config = dict(
    model='sound classifier',
    dataset='simulated modem signals in the audio band',
    train_examples=78125,
    time_shift_ms=100,
    n_mels=64,
    hop_length=160,
    input='log_mel',
    spec_augment=False,
    win_length=400,
    targets=['modulation', 'symbol rate'],
    num_classes=[16, 5],
    arch='convformer',
    norm='layernorm',
    norm_position='res_post',
    hidden_act='relu',
    mlp_ratio=2,
    parallel_block=False,
    inner_norm=False,
    drop_path=0.05,
    patch_size=[4, 4],
    conv_stem=False,
    depths=[5, 5, 5],
    widths=[64, 128, 256],
    kernel_size=7,
    loss='cross_entropy',
    init='torch_default',
    optimizer='adamw',
    learning_rate=0.00087,
    beta1=0.9,
    beta2=0.95,
    eps=1e-08,
    max_grad_norm=1.0,
    ema_decay=0.995,
    max_steps=12100,
    batch_size=256,
    epochs=39.6,
    lr_schedule='cosine',
    final_lr_fraction=0.05,
    warmup_steps=600,
    weight_decay=0.4,
)
Rows from block 5 of a small sound classifier, named by matrix and row number. Rows with one number belong to one neuron. Each number is 500 + 25 x the weight over its row's rms, rounded and kept within 0 to 999. All counts start at 0. Numbers have three digits each.
After each neuron's rows are labels from the 100 clips, of 14848, where the neuron reaches its highest value: "responds to" is what is common among them. Only what is clearly more common there than usual is listed. The data: simulated modem signals in the audio band. In brackets: how many of the 100.
# fc1: MLP up (model.blocks.5.mlp.fc1.weight, 256x128), inputs 0-63
# fc2: MLP down (model.blocks.5.mlp.fc2.weight, 128x256, transposed), outputs 0-63

fc1.138:509542491536469445508538468528520515493495484504504526510510556487513527517458495506537493480476504544489484521515496485527513511515546470498516516520508509497515490521477525459464490479461530
fc2.138:490480475498497501515493516478499494520493481480494528494504503537464493493525513555443493479479509469537489522481558485498514491546524482496496519501510490523517498488500432514520451485483480
responds to: AM speech (44); FM speech (40)

fc1.3:497477478518500491535476461534551530493473502485499522464500532513478500505521472495487513480501510506500529526487487521510459502538513522449482502548479527497493486494463513488484456498480515
fc2.3:485471506493534510489485493547543471507494501479518485496520531539457494513502498505463516448507489505510472488493527490544463482555519496475509489485464529522514485518483451479514506493479516
responds to: 800 baud (69); on-off keying (49)

fc1.91:519520504478473514488521479471481537510451498481524523531503482508490514489460511502522543470521483533519511477489497455521478539502495532511555519551522433466527508493485486478529455507498498
fc2.91:516508495490455518464496544524509490496445513505507499506495491498481521456545538517526508511485498530473487491452493436517492471473491515501548525440477462486512525480506475466499485511485486
responds to: frequency hopping (54)

fc1.130:456525457513491484510471443569514509485478507525486517484515474511511492479538483524485493502491485488523483522486552500478489490546523508489506489499533520486496493470509476510514446500474497
fc2.130:488544511532517464535465515516507506540524477517531502472507477515478495465536508520515485544501468508517525507528530503500490502527458538483531469467512536527483504485567503470505452464523504
responds to: 800 baud (63)

fc1.34:522516473480520506513529525515586471502544504510483499463503566496547506491495479497464503470492503507495469486489482559511538469500493495468490549533486503509529508547464514513469529495493483
fc2.34:535509496502499476526520570515507530485446516517476528487492511484513503493509481502543493496482516509473502521466538481545510458528519474474495518519517459458481518495469493478508506507486485
responds to: chirp spread spectrum (27)

fc1.188:507503506537499559515460495497504506529507497455492481502529555529489507516413488492480477480511475527479469483518466505550468497513515493493500517516473459496484474549513542467489518500524490
fc2.188:514473515545505508517471534480481541516471504543487532495513496531485514490483515527493480505500492508484506490529499492500515504490489488469495519501499459471463495510516546511481507507493500
responds to: 4-FSK (46); 8-FSK (30)

fc1.181:469537483531507481485537521503497459520562495476522542522470507487471532498514557535526472480491463574507486498502454508533533534503541476523514552496472507520521494505523474480501477475501499
fc2.181:466512486509524526480541465510539446503492523560505482483502528542483494498495525508479517474502511495533518509497489522499521467494483486491486523542489486508525471515516503516518484495447502
responds to: 50 baud (63); 8-FSK (38)

fc1.73:508504482479507493493500460550492535480501532510473542474476496518552515461497468515453484516483508514483517499494504521539468510534501532431489485534521494451487466504468529506505486498454467
fc2.73:492516501499509500506523565522514531503540501525509493455506492534467507475498473511481488497487478509525507515505562481547498465554498514461514476479532496495487475486512488442537502495481447
responds to: carrier: 1.5 to 2.5 kHz (65); symbol rate: 800 baud (53); 4-FSK (45)

fc1.190:455528493504514496510493487538488490563527474499528489512542505484504477486506540518552547507522462496519481503506498508484493510483501501520492480515509510537478497524541473497531483459509502
fc2.190:488497482505476483530537499509515516479517474467524500504528465514480503529494480447485508479492475490523511513538501507518466514530537502465476440501516513522467528496459475481521504497487487
responds to: chirp spread spectrum (64); 50 baud (50)

fc1.199:507502508507466473524525510480509492512543459436533522540502506523486524533489480475532522461500463518511526497517501508549527533515552480502505521466468517531519541476444499447494451466507496
fc2.199:483478496506495507507490484481533496509521493505542524506498571512421515510505512536466479488511484517534506491503509471510491547513504498511537518468511502504478484503467477467490436469436507
responds to: 400 baud (53); carrier: 1.5 to 2.5 kHz (52)

fc1.43:498541517488470471502461474532507509550510505495480503503519500497534500490487515540514528470517479504528451522485528505501501496510500502523511491557496455493523498539513464478526470441493506
fc2.43:503512474487466486495561513531475491486500509483497502498486465513482503504522490507515511497490479513504494514482487474544476459494571501498487454510501486474495529465492474469527503509499474
responds to: chirp spread spectrum (40); FM speech (39)

fc1.196:532487457513482520486494459525477535478470534481478508503481474493506494491530486524518490494467479550516490496517508474540480485510504536462525484473473498451483437488541535508469487507482513
fc2.196:498513468494499501504520516514487523495473494512483502476479465534495511506522467518508452524492478499534496509506503485556461459528483520448492492504513514483500477482537488461538493503496490
responds to: on-off keying (43); 50 baud (39)

fc1.113:513498493521499479508495463518488502512542473446490502546503539536494518536472494471535521474491469505464493487537475524510495502518500518490483482500458508502473471521515541478467522508497502
fc2.113:512517533542478480533502476510508520535478501541520500514493505472470534476504516502478489501489475529495563493559488491479496554486436521462529477490494500517431529506517534490485468474476497
responds to: 800 baud (65); 8-FSK (40)

fc1.116:487529475510512476506527490514509477514503492478516528521503508512511504482450518508516489477483462535500476472517503471536499511554513476506526535515510507499534506541500523469509495493485507
fc2.116:490528509513514531480495486533510489504464530531496550518472509500536510500548533545482474494492519495548464532487513496500505472480510528479535541468470449485498453476522500527517484522458485
responds to: chirp spread spectrum (72); 800 baud (56)

fc1.198:514480471469510487470503463462499516491489524479484560501465478473487488486536485497490473552494496537559539505529453468498489534511506561490481482490547515488475473473558489525499491532490487
fc2.198:504497479488485482510512544508480491507489478501503506493510511539465529515485490509517476490488484522495517519496524452527488450503515499496464488507513492484491499482495478456525511534494439
responds to: 50 baud (49)

fc1.166:519507488466494542500528531475465525504496502491506512532493493509529479495482516495531530488510460527538494465468467475553484501452462518517521510554470438478540528488503472473518509509543500
fc2.166:534501486520496533475485538471481494499435500473498528506474486511488516491538532557507480515481517490517483519475493486532509478486510469518502556476478456488540522481543491476494476483506510
responds to: frequency hopping (78); 100 baud (50)

fc1.163:519522514505472479509505482485537494525531483492515551509492539501516510477480528508476494483459505514474475487493494513542504512543525467509536545484500500518546504526471512467471466475511513
fc2.163:517527517460463464528485528544535445529517488508503472509480515516515486508526532544496513508482466495515478491491493503522520484451495483484483492518450470528495523485520482522495522498514489
responds to: fading (83); 800 baud (59); modulation: OFDM (33)

fc1.6:496509505510533448505542472490527477502498521525508481501504519542538516460454495509514498497487508525490503468488513495518539510554492452503495569511473487505519508560474503513510518473454514
fc2.6:520466525496500471497555497493508490509472489515489517509502508511541503482463477478515492489480542525475526491495502487533521547554510487476437530577521478480515484495438509536528485500483464
responds to: OFDM (83); 100 baud (50)

fc1.74:473488514514507483505492458505495536495464495478524519508526467479484476477513484511511504514485509524522495478504495480487503529632537488487539541456521508501525501485523514482476455503475512
fc2.74:525463489471482492514533501536517527499444497522499517467510501532509490445469483548501498482487520503489513499477526457515491503528487496476496500512507488482510491486465473465511491531465437
responds to: 400 baud (43); OFDM (27)

fc1.150:480531499477469513478506480515477488543460506497518549518485492473507520467489521522502534491511489527526502496448464473498485524503483513527551523567526478464546508493482476487539458495512481
fc2.150:509514503469436477465493520537516475501462509520509477525476506484482531454549539521534519519490485511479505489485522461511495475465494495500563509446470485484507524473508487471498497506482496
responds to: FM speech (31)

fc1.171:471530499581483494507482459500476499505477506525498485472492453512447500487499539488487497506481524496478485499524508460479495516543505490494560507485550497490484473518532508507500490486446462
fc2.171:510496514533485470531491536457519516516467498479493507452505465516502503477506528518553488518485513473496538513500486494515491477493477462485503513514521497496538545480513520484501483493512469
responds to: 800 baud (45); 400 baud (38)

fc1.164:519522500504471534521419516542481489532518492465476486482513544488495492499442497491496502472486487506460463486503464507540464478493501516486490473527467465493510498546488565457491509494533480
fc2.164:533496509518513462519492582500483528517477492520492539498501508511495506486473502510497487472478505507473490515483517498513525474508485496453471506524509449497472526524463524506498506499495486
responds to: carrier: 1.5 to 2.5 kHz (52); 4-FSK (50)

fc1.206:456481538481510507507513494508503503526516497520511459479515515511478454498501483487500537516522514481522522496501442505494487484520476517500509495499501526562489525526518494482528479481494514
fc2.206:522477491492475495526529500548522505516491477493494510484504480518479496490504484532501476477487498474488525514481524484551472516530513506466465475511495524498483506488483440466524479501481451
responds to: frequency hopping (75); 800 baud (44)

fc1.95:452514509474488532456463473516482473532479532509521534526542541482519498456477515553475521503537495535513479510476464497491491555486506457536509519520516479472542463509516457509524472482526482
fc2.95:495502501519462495490511487510542472493485440481544480520535511505481521545510520472536530453493472477508493485503512493514483458493514473501492494510482512541513537492487462475512505498481483
responds to: frequency hopping (60); 8-FSK (35)

fc1.212:493519471523474518485483450534447535488451517492512539508495465492473509488491515488503516499490493509480514500493519436504490555520507538478553477501533432463502456489534500496475466514471472
fc2.212:508529499501495519507501535519508528513469519530498489470496471505496491441550513531519498542489493494484514498474511476502488451489455526478530521462513495479524498473533479471515485506493481
responds to: carrier: 1.5 to 2.5 kHz (53); 800 baud (40)

fc1.55:541507494502490494485469511523479526482532484446486514540500545502528543530492488496513508489509440544496438490494487501550484507502508495488485480559468471480504479512478527461495496507533530
fc2.55:523474504502478436528494539522507475513511504471480534517508525520502528487500506533490458511476508497499483522480526489523494482495520494487438482531511486504459496497488506504492504491474470
responds to: 4-FSK (30); 2-FSK (28)

fc1.146:533510522507453517528491486487518526486521463460527514504504502503484522505488496496472507456496478495491482474499493521567532501514526492492541503484486508541543503506492517432477473487501504
fc2.146:499455469494491533489478485462505489498528478514543527505510543532431509520517512538466500503525486502535479493507500449537497488539504505508528522516478478525467481517518483496487474474462515
responds to: 800 baud (56); 8-FSK (49)

fc1.224:465519490535509511511493481521505479505488526533502537467501496505467511449484518545473480492475542497487496520496526479501490517559545478513534501491509518473501473496507482490484445476456460
fc2.224:495510514501483485519462581490548488521521498478517505472501492515467482444510541551501481501499493510484529485484479492523486466476472471500506514469504510500524529500520513457502474487502467
responds to: 400 baud (51); 800 baud (48)

fc1.115:521491469561549548503525533493504509482529511509496484463473481490468537498503524491507457528503515498473500482535483485536508481489516489450516472480462516470501495492533521497479504509504505
fc2.115:504493465526495500471481534498499480462489501475493500516494476541458523530530498507491444506488490485504470494502512497549469457528510490473501503508485503509523501479511504468520484508511517
responds to: on-off keying (67)

fc1.105:500549493517488470495518443509488468495501508491489539503497503497496531456483506495522495504469521516507529530500536516476524541544538496509545540475508518498514497485485471455467458486472491
fc2.105:498519474521506507517525508511539511509482505526499529485486563511455508484500507559470498483484500545517524511474528510475544545497509465527525547458523486494513473492503460471493473483426480
responds to: 400 baud (47); on-off keying (46)

fc1.94:479505491565499511472461474519496509517458513497506462508490466520471541501471539495514495489491476502464482480523499441478483482509478506480534478522531485457482445521531516510504475512484479
fc2.94:508537516541460485518510464471435544501442489530497498477496427475499498485509499486566498503495507480488519507531465480498458479472492530463509502548523502489500538473544529511516481506525476
responds to: 800 baud (44); OFDM (26)

fc1.189:477496501532535518527506519489506525505509487461533532509514492525492538503507485485528493499503454513516483474523471511553472509539516493470488497506491526533506522483461474464507438473518524
fc2.189:487470489484492502487489507483532461482547480472520505535507563569431514525461503493479496484526446507526467467510500501519474516527519493501510463503459517516489496498449466485493498470497532
responds to: chirp spread spectrum (49); 8-FSK (40)

fc1.170:496552498522494490517531458520520471536514510488506500513483496487496508473470572503575511497464488539494489484527505514479526513489522475505532505501450501516485480512536465486486506493502503
fc2.170:500495452545555514475521487486481494475475505528507503487506504544519538521495506531515451491494497479514514529519507517474517454508495509470449512534489497518493437495558533540483482504488523
responds to: chirp spread spectrum (58); 800 baud (49)

fc1.98:528545524518491475529532481502490478498519492523483466474507489495490499478443446493469499485467523518487508488512530514512521513533525477484563521477505494497524530529497517454510505484482466
fc2.98:494509496481490478507508523572573480486529512499497508489500531501492528489489496541460489497499482513486503498487566494478547531503499482502521508486501509502478485509486501489488521507439508
responds to: on-off keying (53); AM speech (27)

fc1.102:508544458502499515499498478480524476504507551496454504460490505508490520458494534532522462490449507526489523528483484531526540512450502533453529487517450470474523483498537511482469497499487484
fc2.102:517480440499526531479512531533513518500482518509464504480476523527501493527506499533459427455480512499516472550462512527510500433541510496487479507499484472484522464490503469495507510519482484
responds to: 400 baud (50); GMSK (29)

fc1.81:499488469477518536533496495524521523506539529451468539494487537494527493501514511509544501494482457570533490509542460524528479508525526521482476467513487496490491491507509504478480500501489482
fc2.81:536490490486517497513499547526479502513483501479497514488494515519493518516494485520512466493478475503515475504509502494571476456497521520481449482530470480521472485505527497461507526498497461
responds to: 50 baud (59); on-off keying (30)

fc1.16:507509511467479528497520487478461522536469490498517534528497471508490475481465532511537530467494491516517523499517529461511456520488486512541566527535499445469511533479493464470513455484529465
fc2.16:500498498497523554488486566500532493504434503510505474488491510518482488465523533560509502523502490507485503492475488472511508497500483488515543539456453483493522511496516474486500481477494525
responds to: 400 baud (42)

fc1.33:478520492526499515502498509492500532503494482491518534525514517554501536496445508518482483484500491520463457493517506466564481534558526469487506533515504493495509488497466528459499451461513507
fc2.33:516521500481453522542454539502492506521528473470485489473504514511473497477521501541462496477503484518518521496506492514527466488456526534494507462547474480515466514448522509478530496477531479
responds to: carrier: 1.5 to 2.5 kHz (71); symbol rate: 800 baud (48); 8-FSK (34)

fc1.154:492557496495516478519517499505528513491496510492502510502533504517554514471463502508517512496483477531509442470511508491558506504536514495496517518508488478510519513531479481490501499479482507
fc2.154:504535467476513496520520505503537491505488490517494530486477493508537500474512481559482479466497518519529510533473593513494515495531508486489479541527517472500547507479497453537526476502467471
responds to: 800 baud (76); 4-FSK (33)

fc1.229:504557508521494470528466512525491537520500500457485544539486507473527494496483506502513518522471494521486467505537546448511469543522537476507543503496542468471529520471456467450499455489512477
fc2.229:502497500494536464507485577525510486505495499487491517484498502522503517424499487546481487565470490528490513516458534500537498495514500499496499488484496518491513518498495451479488482483482472
responds to: FM speech (67)

fc1.112:514484515465504520540483543446538489513525503456480487467510525473503460473460483483496513530484525515563520512507464483492468465468493507528483481545540486538500526522514492512516488480496456
fc2.112:526478492481496505522527589510495487505501477483501500471505523520464506477488488520537502516484511501520506525482511485525497443498502516504475495528516482513474506482490492475521517489474390
responds to: OFDM (58)

fc1.213:517499513525517511487539465465504520495461533543478486478496472530471498448492518511511501508488517500459535485508493474497506494539478504453553526494496496479508505513518535526472493522449525
fc2.213:507462489501491510483507519505510500496449525517490508490511505514495487486486496476511490458485533460466519504469519486517482452552498485468500529512513460476520500509449517492490525531476473
responds to: 8-FSK (67); carrier: 1.5 to 2.5 kHz (67); modulation: 4-FSK (25)

fc1.237:510482518488476480502499494506476512500501466480520521552484496515511479492500524499550545481471515516481502483522538457522470532548502510528534500488484490490490535475453486446498466486525510
fc2.237:498496506529507529513497559483532511516456478522523505482505514478475491488504518554492492521494488510506514508517497465501497535493478492515531533467507469506470519509521503485494453482475498
responds to: 400 baud (62); on-off keying (29)

fc1.42:526513503496481488491545462468479537496457513466502524531485478499498507517472503502521526464514486531520501478486497447515489518504499517500555515556520430467515494491516476473506462505474478
fc2.42:516524509497483513481517508527477518513457517520475505487468490477500509441550521518511507505473511514472512502467501465528494465482489521483536534467507474467530511478515465472489502517476479
responds to: FM speech (27); frequency hopping (25)

fc1.72:494504516479504513527459548499479474547511489486493466451535528480501465488459517548517519501512531498517488496463483522505521465493494462523499497521497451533537521577524516458527518453517475
fc2.72:485479490442495490516526532505482495526509504505505504496524473519476483471495509486483503482489510505511527510493487492519483464515519490480470456524523484514491553517485490508534527504484467
responds to: chirp spread spectrum (48); OFDM (36)

fc1.235:526488460517522518478490515499497527509509534483472533497473486480490540468508494507485483502504497560505485486535491485553451530554537493493534507487474512456488470480520506483486472508500502
fc2.235:482502463505511504513521527540475543490471510501474481483486447538461505499479471518497449506502493505526508514531509472548430496531514510476501513548492522489482488462507464463532483493508474
responds to: on-off keying (32)

fc1.20:528518494506476485504557488479516467495512487493469500504468551481494532519481528516519476487470500511478528530517507530482565489485528502516502510492469501490505512501502535479473526508490499
fc2.20:513497493460483499496520454524528471478492489526491486508507523493432509524496499502483508481495482504544490523508535472485517494508486495500514503506497502509501519471500442483528509520480502
responds to: AM speech (53)

fc1.153:486518513517491530505510511518496455500517520537495475478494497527460489454466499530499476498451531492451521480490524533482530482518496496468575504438492493523516512515508525494469501502479475
fc2.153:502490490462502485490495588519526470519523518460495518483491540519464503477485524539487493474472530477485514512461526501534505465506503458503525509492500495488509516507470513450483495489484499
responds to: 400 baud (57)

fc1.108:508508471483503498527475497517519506497518504421492561533500506512518518521500491496524490509496449554516453488528461516544461492513519521486476483541483482487498496498505490499525483508521484
fc2.108:511523490488492481525483542546507508478529485483506508529494513537529505526508462519508478493518460527492448490507513519535519477481518517472438452507475494518477472480523512483492540502523516
responds to: carrier: 1.5 to 2.5 kHz (61); chirp spread spectrum (50)

fc1.197:509496487501505558552501495501532518497531526473462512435505510503470465488475497498482478495503489508506506518510451516537479504500495538449508483510488502510490494505505525494469480487476479
fc2.197:509478487495493518502505544521473518531479499498493509467509532506439518506486493515484474468482502482503496529502491478571461458521535546443509488515498488507461477503508497446528513498469435
responds to: carrier: 1.5 to 2.5 kHz (73); 800 baud (59); modulation: 8-FSK (37)

fc1.86:449532503517546519506504501493515478567517517507518508486530533559473481441427537514503506474505523507475516505489472488502468503513484497501555539516483488516500513534503508496514441448501477
fc2.86:493458529525499528479505505476505519505441487480534488516522522522493515500478513440475506464503515477497509473498463493540432500556479519471512487543511515504502517540474505505488489490481494
responds to: 8-FSK (78); 100 baud (39)

fc1.184:518536464484522495519573511516522510495530507503493523516500523517525481493473502522587506490500447528510469478508480537511535501494486501494493529483456497513483513504478466500490522501505523
fc2.184:539528479509498508499510511496449552499479524513472539499478497487547515485529486480531468484485479541482489493492473520521494456493484537435489499515505477477484496487502541514473502524503485
responds to: 4-FSK (43); 8-FSK (28)

fc1.75:513523482506483469509534428515498517514481501476501546515505521502516531491464484532533500486479472538499488484517497462526502502551523512501501517500515517483515488508485516476491487506469526
fc2.75:495481534449471509492491498519498528506470501510468556523479490519498497462540507544502497466493522508520492523466529481509483487520498519512518540504498473468531527468493422467541454482485502
responds to: carrier: 1.5 to 2.5 kHz (57); 800 baud (49)

fc1.117:501555489531489483486489456511496519514502496485498552482523548514508521483463512522507494474499499536481466499522489485528498512548534465496524524502494488512532495519475485478469454457480507
fc2.117:519501489514484497511479509496482526505420488479498529528498486505517504513532541492487485472471520481497463511487505508515468488522545519483515522560468492513525535487513495491479471473524480
responds to: chirp spread spectrum (44); 800 baud (44)

fc1.69:453498479520514480504493495510564496536505525500481525479516532515523522461481484500473486499481517516532519520491477530497486521553543484470517532520474491488512478516495460506472464475474509
fc2.69:472484532479497504493475522525580481521497492479517477510510518518438508494490532502484512453501482488507481493506522486518484491538520484480516486495472531527493511526483457477517497458483519
responds to: FM speech (31); 8-FSK (29)

fc1.201:539522513463471482527469520522474513505495498432470523544477512475541467506497522488584542463485495488494466490507488491511459484477506531521516472545492460482511531491490499464499502493535506
fc2.201:515512524497503455528490597511515505509460477483505518499497510485485498488501523531489498480458536485502508531469508476498504495506505489494513502501481451509479565502483489460502469476474482
responds to: FM speech (40)

fc1.252:478514522465497484509488521510453464554538480478517498498548506497520469473458535535521527473495506488529482496464510527494533476486475488520514498498493472514545513541523504460537486434501512
fc2.252:491498482487472465530543502500512503513512505488505497485520445505467481511509508468493517481485495490536533504534516508513476500535534506483477447523527497517481537503489469492531511498462483
responds to: chirp spread spectrum (62); 200 baud (62)

fc1.125:507504480500516513525477482503518494495533541448455533472471524485494513473482501500491480515499500559499518509544439508561458529512516526463475495525512515502470478513495519506504493488481489
fc2.125:519499509494530507512512543526499506523508498504498486485498516536444510503454482513495453487484484511525501522528495469559480464516520509460485478544503486493459477495514487468557510492479464
responds to: carrier: 1.5 to 2.5 kHz (55); symbol rate: 800 baud (38); OFDM (34)

fc1.45:454517503524528493518545478524551470528514480460488507507522563524506511487473513510545518472513515517502518511504497549518484539538537470509500522510461521518505515515475456488491480441495522
fc2.45:466507511485499485509496553475547457516562487473526505524531527549459506503475534468478517456496471512510491466496463529513519509513518467472507452487476535527495541508453492489526485463509539
responds to: FM speech (52); chirp spread spectrum (39)

fc1.30:504555493505513467527541461545523496522496506478487519507492511491531529469458505504547520448453513507506503509501489528471501487521497524485547513563499502493498520501455484495485484498452504
fc2.30:506524486518481436512507488534510521489532484499518524513487538490452539503538518529530494456490456546485495497520493510500518505462518511506532494496500533511473485466516501465477494504477509
responds to: AM speech (49)

fc1.186:485492505491546492469527481479506483490499513534501480507478497571527479434500504520516491549490511543505534483533494481507507484538470486476513554473510504507491478516494509541487495496462534
fc2.186:486478495490539505496537541498505482505501531511509494464517507553455463467459476492515493495483515489516533513503512483539462431537504498495470471534515489486482479514486501503536525521445436
responds to: 8-FSK (30); OFDM (27)

fc1.7:526513491478467490505524515509476447507533494506484492489472512476503478497530572501537507515485508521509468468495465481517512480472516499514532492521468460485556533508529494457499510486516494
fc2.7:499506487453487518453471553516537459517477508496503494505474487499479512475561534561495505513473510506519478500471510461518503450497515473518541518477468465489551528481544454497503504501476512
responds to: 400 baud (39)

fc1.191:493506486526491490474511492531498465509549507483502493518473491484511518491492519513517482512524468580510489500538460515530486535547519461514494494497483534523495486494500486486502456458511521
fc2.191:514497496489486513503563474498481491476506486523506491464509488532483489514474456486488513480526488509530540506550498492536474477521486519485444482549513490511471510494474503500535520522490458
responds to: chirp spread spectrum (55); OFDM (33)